From a checkpoint of a small encoder-decoder audio transcriber.
Training: adamw at rate 0.0012, 7600 steps.
Data: trained on phrases spoken by 400 fixed synthetic voices, 39062 training examples, 37.4 epochs.
Rows from block 6 of the text decoder of a small encoder-decoder audio transcriber, named by matrix and row number. Rows with one number belong to one neuron. Each number is 128 + 32 x the weight over its row's rms, rounded and kept within 0 to 255. All counts start at 0. After the name is the row's rms in percent of the matrix's.
After each neuron's rows are labels from the 100 texts, of 14976, where the neuron reaches its highest value: "tokens" is the input token at the peak. Only what is clearly more common there than usual is listed. The data: phrases spoken by 400 fixed synthetic voices.
# fc1: MLP up (decoder.blocks.6.mlp.fc1.weight, 1536x256), inputs 52-103
# fc2: MLP down (decoder.blocks.6.mlp.fc2.weight, 256x1536, transposed), outputs 52-103

fc1.601 108 [120 135  89 167 140 103 124 154 153 162 141 215 170 121  86 151 177 124 140 136 116 118  98 147 138 109  84 121 109 132  90  84 167 106 153 103 192  98 144 187 203 108 131 100 123 161 106 116 129 120 148 158]
fc2.601 101 [148 146 130 151 112 137 143 159 123 104 100  92 125 121 150 128 126 128 150 153 176 121 174 180 127 118 106 102 180 113 125 130  68 111 127  96 145 141 147 145  85  81 116 101 121 111 185 143  86  98 132 129]
tokens: " "

fc1.589 097 [169 141 106 210  87 140 124 137 135 135 121  18 173 118 137 147 160 106 147 143  96 101 129 148  82 128 108 125 131  87 128 165 109 105  89 202 148 155  72  66 102 142 168 119 117  99 128  48  99 106 129 187]
fc2.589 098 [123 119 123 148 129 161 131 174 146 101  57 113  82 161 146  82 191 169 154 129  76 137 155 129 108 127 135 121 141 133  86  90 128 184 170 108 100  99 164 110 103 135 124 114 182 148 154 175  91  56 122 114]
tokens: "o"

fc1.738 098 [156 118 140 144 164 158 171 108 116 166 103 131 146 166 173 138 146  44 104  91 175 150 117 120 178 143 116 122 146 113  64 155 131 154 171  97 116 111 195 109 113 146 117 182 117  95 167 148 195 100  96 184]
fc2.738 095 [182  95 123 151 152 104  93 136 114 121 131 168 139 188 166 148  98 146 175 177  62 102  95 149 129  43 200 144 163 176  58 120 104 132 117  93 132 129 133 133  99 159 139  76 127  89  81 131  98  61 149 126]
tokens: "v"; "l"; "h"

fc1.206 105 [134 148 140 168  84 116 174 199 167 112 158 166 127 110 159 140  86 128 150 150 109 157 100 116 129 126  99 104  74  90 115 171 137 106 116 194 107 117 102 139 162  88 160 163 114 138 104 160 104 130 159 119]
fc2.206 110 [152  81 112  81 139 111  93  64 174 125  93  98 148 127 122 104 121 181 141 114 111 129 145 146  98 196 140  89  86 137  80 118 199 143 107 150 106 157 143 146  81 125 131 148  95 195 115 117 105 105  94 137]
tokens: "<end>"; "w"; "p"

fc1.127 101 [134 140 196 184 108 111 140 200 164 129 136 118 202 190 180 173 125 136 106  67 110 126 175 136  99 115  58 101 150  62  86 105 130 123 165 172 120 141 124 159 144 159 147 126 159 117 162 133 126 102 121  99]
fc2.127 102 [143 123 156 127 141 118 124 140 169 154 112 113 128 128 126 161 164 190 128 158 182 165 172 161 116 171 128  59  90 137 138  91 187  78 123 110 107 179 172 133 132 111 131 161 183 152 131  78  87 102 117 114]
tokens: "<end>"; " "

fc1.658 106 [162 129  97 148 105 126 118 167 182  95 171 111 174 127 153 155 182 146  64 141 121 140 110 112 142  97 137 116 101  99 139  93  84  83 142 122 128  61  90  67 164 191  99 102 131  55  95 145 111 169 105  93]
fc2.658 110 [202 163 111 122 102 152 127 150 147 115  94 180 208  66 204 119  68 152 145 125 105 158 120 145 172 149 101  37 126 109 139 128 123  88 106 103 117  85 125 126 125 129 151 124 160 141 134 104 100 145 127  88]
tokens: "r"; "l"

fc1.747 099 [131 127 129 184 125 125  84 176 122 124 114  24 102 112  94 129 131 157  49  98 110 174 131 134  99 126  96 144 113 100 108 208 143 153 103 115 159 125 139 160 129 135 160 116 121 133 124 157 184 114 101  54]
fc2.747 104 [ 93 115 224  83 138 117 121 139  91 106 140 163  85 124 140 137 133 112 127 118 166 137 163 157 120 136 113 144 123 156 150 129 167 116 175 113 158 174 116 134 173 103 131 135 148 169 170 173  99 139 200  69]
tokens: "r"; "l"; "w"

fc1.82 105 [109  86 109 177 165 109 187 133 124 126 146 122  68 110  63  87 135  88 159 100 138 147 101 120  99  68 122 137 158  64 194  94 107 128 118 129 176  91 110 157 117 178 104 102 121  65 136 164  97 155 101 171]
fc2.82 104 [ 98 103 102 132  97  89 105 157 177 104 152 140 156 129 193 113 148  95 164 134 111 111 140 205 141 113 209 126 137 137  66 154 124  91 120 180 143 147 142 139 170 139 149  99 158 163 130 128 124 133 158 161]
tokens: "o"; "l"

fc1.498 096 [169 175 131  96 179 101  97 126 235  63 129 100 185 156 148 133 127 124 106 126 111 134 165  97 125 175  67 104 131  86 137 147  72  51 135 108 145 169 163  74 148 169 121 117 120  69 156 140  76 157 134 144]
fc2.498 088 [169  82 136  20 148 149 112 168 145 124 143 178 182  89 156 109 129 124 114 106 147 159 191 103 112 162 137 172 181  71 126 143 152 129 167 140  65 126 126 150  99 159 151  85 147 131 101 114 138 190 140 120]
tokens: "r"; "<end>"; "u"

fc1.657 102 [157 136 102 136 180 132 114 163 147 122 131 171 135 177 116 147 131 146 149  62 119 118 121 109  97  87 138 137 134 123  90 120 132  99 100 110 107 149 182 117 157 124 120 118 127 138 160 165 130 133 130 169]
fc2.657 111 [153 132  78  80 123 136  67  94 117 113 131  85 112 181 149 120 177 180 140 117 104  94  88 158  99 124 107 105 149 132  88 166 140 140 112 145 103 192 124  73 123 143 144 155 116  98 137 167 124  83  79 108]
tokens: " "

fc1.158 107 [153 140 124  52 121  91 170 105 144 120 161 123  97  93  88  99  66  95 185 103 149 145 155 144 179 134 156  69 132  81 135  88 119 156 150  87  98  75 102  89  68  98 145 116 149  75 144 133 152 100 171 166]
fc2.158 106 [133 190 164  92 135 131 138 126 190 138 132 162 144  84 102  79  76 132 119 156 180 122  46  75 164 104 179 103 117 103 153 117  25 149 102 110 125  89  82  87 132 120  89 101 185 100 157  92 130 166 182 102]
tokens: "v"; "a"; "g"

fc1.568 093 [ 68  99 151 156 165  77 128 146 112 142 158 129 138 126 156  96 122  87 123 145 159 183 151 127  52 101 112 139 141 159 123 136 133 108  88 124 149  98 157 132 195 114 142 132 167 146 146 131 144  88 102 194]
fc2.568 092 [178 139 170 144 176 183 184 158 144 147 102 139 187 147 139 132 127 164  53  94 188  90 140 110 164 108 158 100 169 138 172 140 153 140 157 151 121  83 134 121 146 195  65 110 112 109 115  96 138 124 112 137]
tokens: " "

fc1.12 101 [147 163 125 161 129 117  84 127 167 146 115 158 125 133 133 195 142  82 177  86 100 182 113 122 171 144  24  74 148 138 178 115 115 123 127 127  86 135  97 150 109 125 119 136 133 175 128 126 146  90 132  93]
fc2.12 104 [171  97 152 144 126 183 194 123 144 126 120 112 130 154 138 100 131 160 109 165 119 145 162  56  94 103 135 145 147 121 112 126 138 176 128  72 121 163 199  86 110 167 226 109 107  73 168 138 141 125  93 155]
tokens: "v"; "w"

fc1.163 100 [125 139 117 138 139 136 114  86 127 111 161 124  88 125 125 123 201  88 132 124  96 144 123  64 125 132  48 132 166 105  97 159 106 122  77 136  83 114 130 129 100 127 109 153  96 166 178 114 112 148 107 153]
fc2.163 102 [135 110 144 155 138 164 125  84 132 154 174  96 132 160 107 113 109 155 123 106 182 161 144 135 106  92 101 156 126 149 106 176 103 120  88 134 149 117  96  85 102 128 162 141 166  80 117 103 114 116 141 120]
tokens: "v"; "h"

fc1.719 096 [168 152 135 143 158  83 121 132 166 166 102 117  94 164 118 182 167 156 154 155 121 168  88 158  58 156 123 144 107  90 108 111 104 135 107 111 111 178  73  38 157 199 160 124 156  94 121 157  91 130 119 120]
fc2.719 087 [150 147 153 108 109 132  99 142  80 124  72 126 131  84 164  83 153 135 101  80 132 146 121 114 136 165 111 153 150 130 127 141 133 141 114 118 144  86 115 114 182  99 139  74  87  82 144 124 153 133 140  74]
tokens: "s"; "b"

fc1.5 105 [ 98 123  61 104 171 124 127 131 173  85 161 120 102 197 167 106 157 114 181 104 137 149 101 170  99 151  40 138  87 172 125  89  74 123  40  95 101 126 140 150 154 161 107 124 155 115 136 110 138  94 119 116]
fc2.5 119 [156 118 123 191 154 150 156 103 196 130 142  59  97  84 139 142 120 196 162 172 161  92 106  99 164 123  93 153 125 176  63 133  79  97 107 110  49 129 125  81 114 139 134 147 144 123 116 107 107  92 114 166]
tokens: "v"; "h"

fc1.655 096 [139 111  90 162 127 111 125 112 125  80 133 107 188 106 171 111 139 178 145  84 151 122  81 153 143 186 155  97 150 135 142  92 120 145 104 182 114 157 113  95 152 125 124 171 122  85 179 102 135 128 137 165]
fc2.655 093 [137 150 172 144 118 111 110 145 127  99 173 147 122 118 111 211 119 145 143 111 161  99 152 136 126 196  87 116 105  94 126  61 170 115 178  99 102 118 106 108 133 115 156 114 107 139 128  93  72 162 111  75]
tokens: "<end>"; "h"; "o"; "i"

fc1.346 095 [136 138 182 171 145 133 150  61  99 113  61 123  78 121  96 166 135 186 170 110 169  73 109 116 128 149  75 165 127 152 117 167  57 123 119 141 165 121  94 161 177 127 139 130 121 149 131 136 184  58  94 121]
fc2.346 094 [167 113 112 131  98  52 115 173 144 129 138 113 155 115 102 157  85 114 149  79  89 115 134 196 112 128 185  72 169 111 127 128 104  71 114 129 103 134 146 174 115 125 101  59 134 116 117 149 105 122 142 102]
tokens: "s"

fc1.284 108 [168 153 103 216 126 101 128 162 116  87  58 152 117  88 146 172  91  85 127  83 114 131 100 128 124 180 118 116 121 154  92 125 117 109 152 173 116 108 108  85 148  98 114 113  75 112 179 102 148  82 139  92]
fc2.284 109 [112 148  89 161  49 140 142 127 161 108 129  96 145 167 146 130  92 120 177 112 107 144 149 189 113  60 158  86 153 112 132 185 152  68 132 113 166 117 162 102 152  94 165  71 176 101 163 163  89  56  85 109]
tokens: "<end>"; "i"

fc1.298 101 [125 195 150 155 118  85 122 146 126 100  90 149 149 191 145 140 129 110 154  72 101 138 168 110  81 109  98 132 146 162 116  70 114 136 109 101 120  97 113 134 129  74 212 154  82 123  90  66  96 147  81  96]
fc2.298 099 [164  77 152  96 121 153 146  89 111 128 162 143 114 114 137 124 183  94  72 150  89 176 118 111 151  89 158  91 138  89 127 115 134 142 149 157 161 135 152  85 101 153 154 145 115  66 204 173 171  99 113 140]
tokens: " "

fc1.289 097 [128  93  33 142 207 114 143 171 150 124 189 177 127 138  93 189 130 148 132 140 105 117 146 192 133 142  87 117 109 107 110 141 152 143 120 155  85  74 126  85 132 143  55  21 120 151 176 144 158 139 142 127]
fc2.289 095 [ 94 136 132 175 102  55 101 124  56  84  85  87 138 125 120 148 146 126 132 118 143 112 149 152 111 169 105  66 131 130 104 141 194 137 118 117 179 142  78 126 169 119 133 149 190 191 136 157 143 111  58 159]
tokens: "s"; "c"; "t"

fc1.199 111 [124 127 127 137 168  90 137  80 137  91 110 120 106 120 103 106 177  81 113  72 170 119 150 116 118 128  97 121 107 155 157 165 115 126 156 190 138 205 116 115 139 110 125 186 140 141 159 149 169 116 127 115]
fc2.199 114 [148 161 137 170  60 146 109 115 157 118 135 116 123 128 141 121 162 174 160 121  80 173 162 152 136 123 154 145 114  94 102  84 169 137  75 150 142 127 131 154 142  81 154 162  75 114 136 116  81 156 121 107]
tokens: " "

fc1.334 096 [ 67 139 195 113 137  75 116 192 121 133 127 139 134 126 107 185  94  57 172 115 145 163 168 114 134 141 120  89  78 100  96 152 137  46 127 104 146 111  77 109 123 214 145 120 123 149 137 179 115 131  88 158]
fc2.334 105 [103 118 158  93 126  91 114 184 135 143 182 123 127 131 102  83 124 126  62 196 104 147  90 134 104  90 145 119 202 126 109 111 122 125 147 137  87 163 117 134 110 124 174 133 115  76 108 141 177 140 144  91]
tokens: "<end>"

fc1.122 101 [183 112  95 142  80 166  97  97 171 119 122  81  81 145  58 196 148 109 130 121  92 134 137  80 138 139 178 160 110  77 118  90 146 176  76 101 106  99  92  80 107 139 144 168  96 107 105 127 102 158  73 178]
fc2.122 100 [152  46 105 149 121 130  75  96 138 109 118  85 149 152 180 115 127 181 136 163 128 103 101 103 146 129 176 171 176 140 111 141 146 167 108  96 113  80 107  87 150 146 171  69 126 111  95 160 170 108 124 127]
tokens: "s"; "h"

fc1.246 103 [176 211 108 119 128 106 135 173 113 144 132  96 169 185  94 100 221  94 127  62 119 142 134 172 170 141  89 158 138  96 123 171  58 100  77 125 104 162 133 211 110 129  92 147  81 138 111 105 108  92 153 125]
fc2.246 106 [128  92 175 138 162 141 120  73 104 137  85 173  79 151 125  95 130 116  99  96 130 121 116 105 181 166 103  93 144 126 174 150 172 147 150  57 134 106 130  88 167 165 121 130 155 119 161 147 161 155 156 140]
tokens: "o"; "d"; "u"

fc1.263 102 [108 173 116 121 160  65  87 167 145 102  94 145 111 189 121 152 110 103 161  95 128  92 125 169  59 123 128 147  88 159 143 163 109 185  64 160 120 152 110 146 122 128 112 146  84 106 127 178 124 155 182 106]
fc2.263 100 [154 102 118 113 163 152 131 120 193  95 100  65 150 164 191 119 193 218  67 152  88 139 100 144 151 136 115 124 141 176 105 109 143 168 167  91 134 171 105 121 160 157 179 123 104 134 174 122  89  87 147 118]
tokens: " "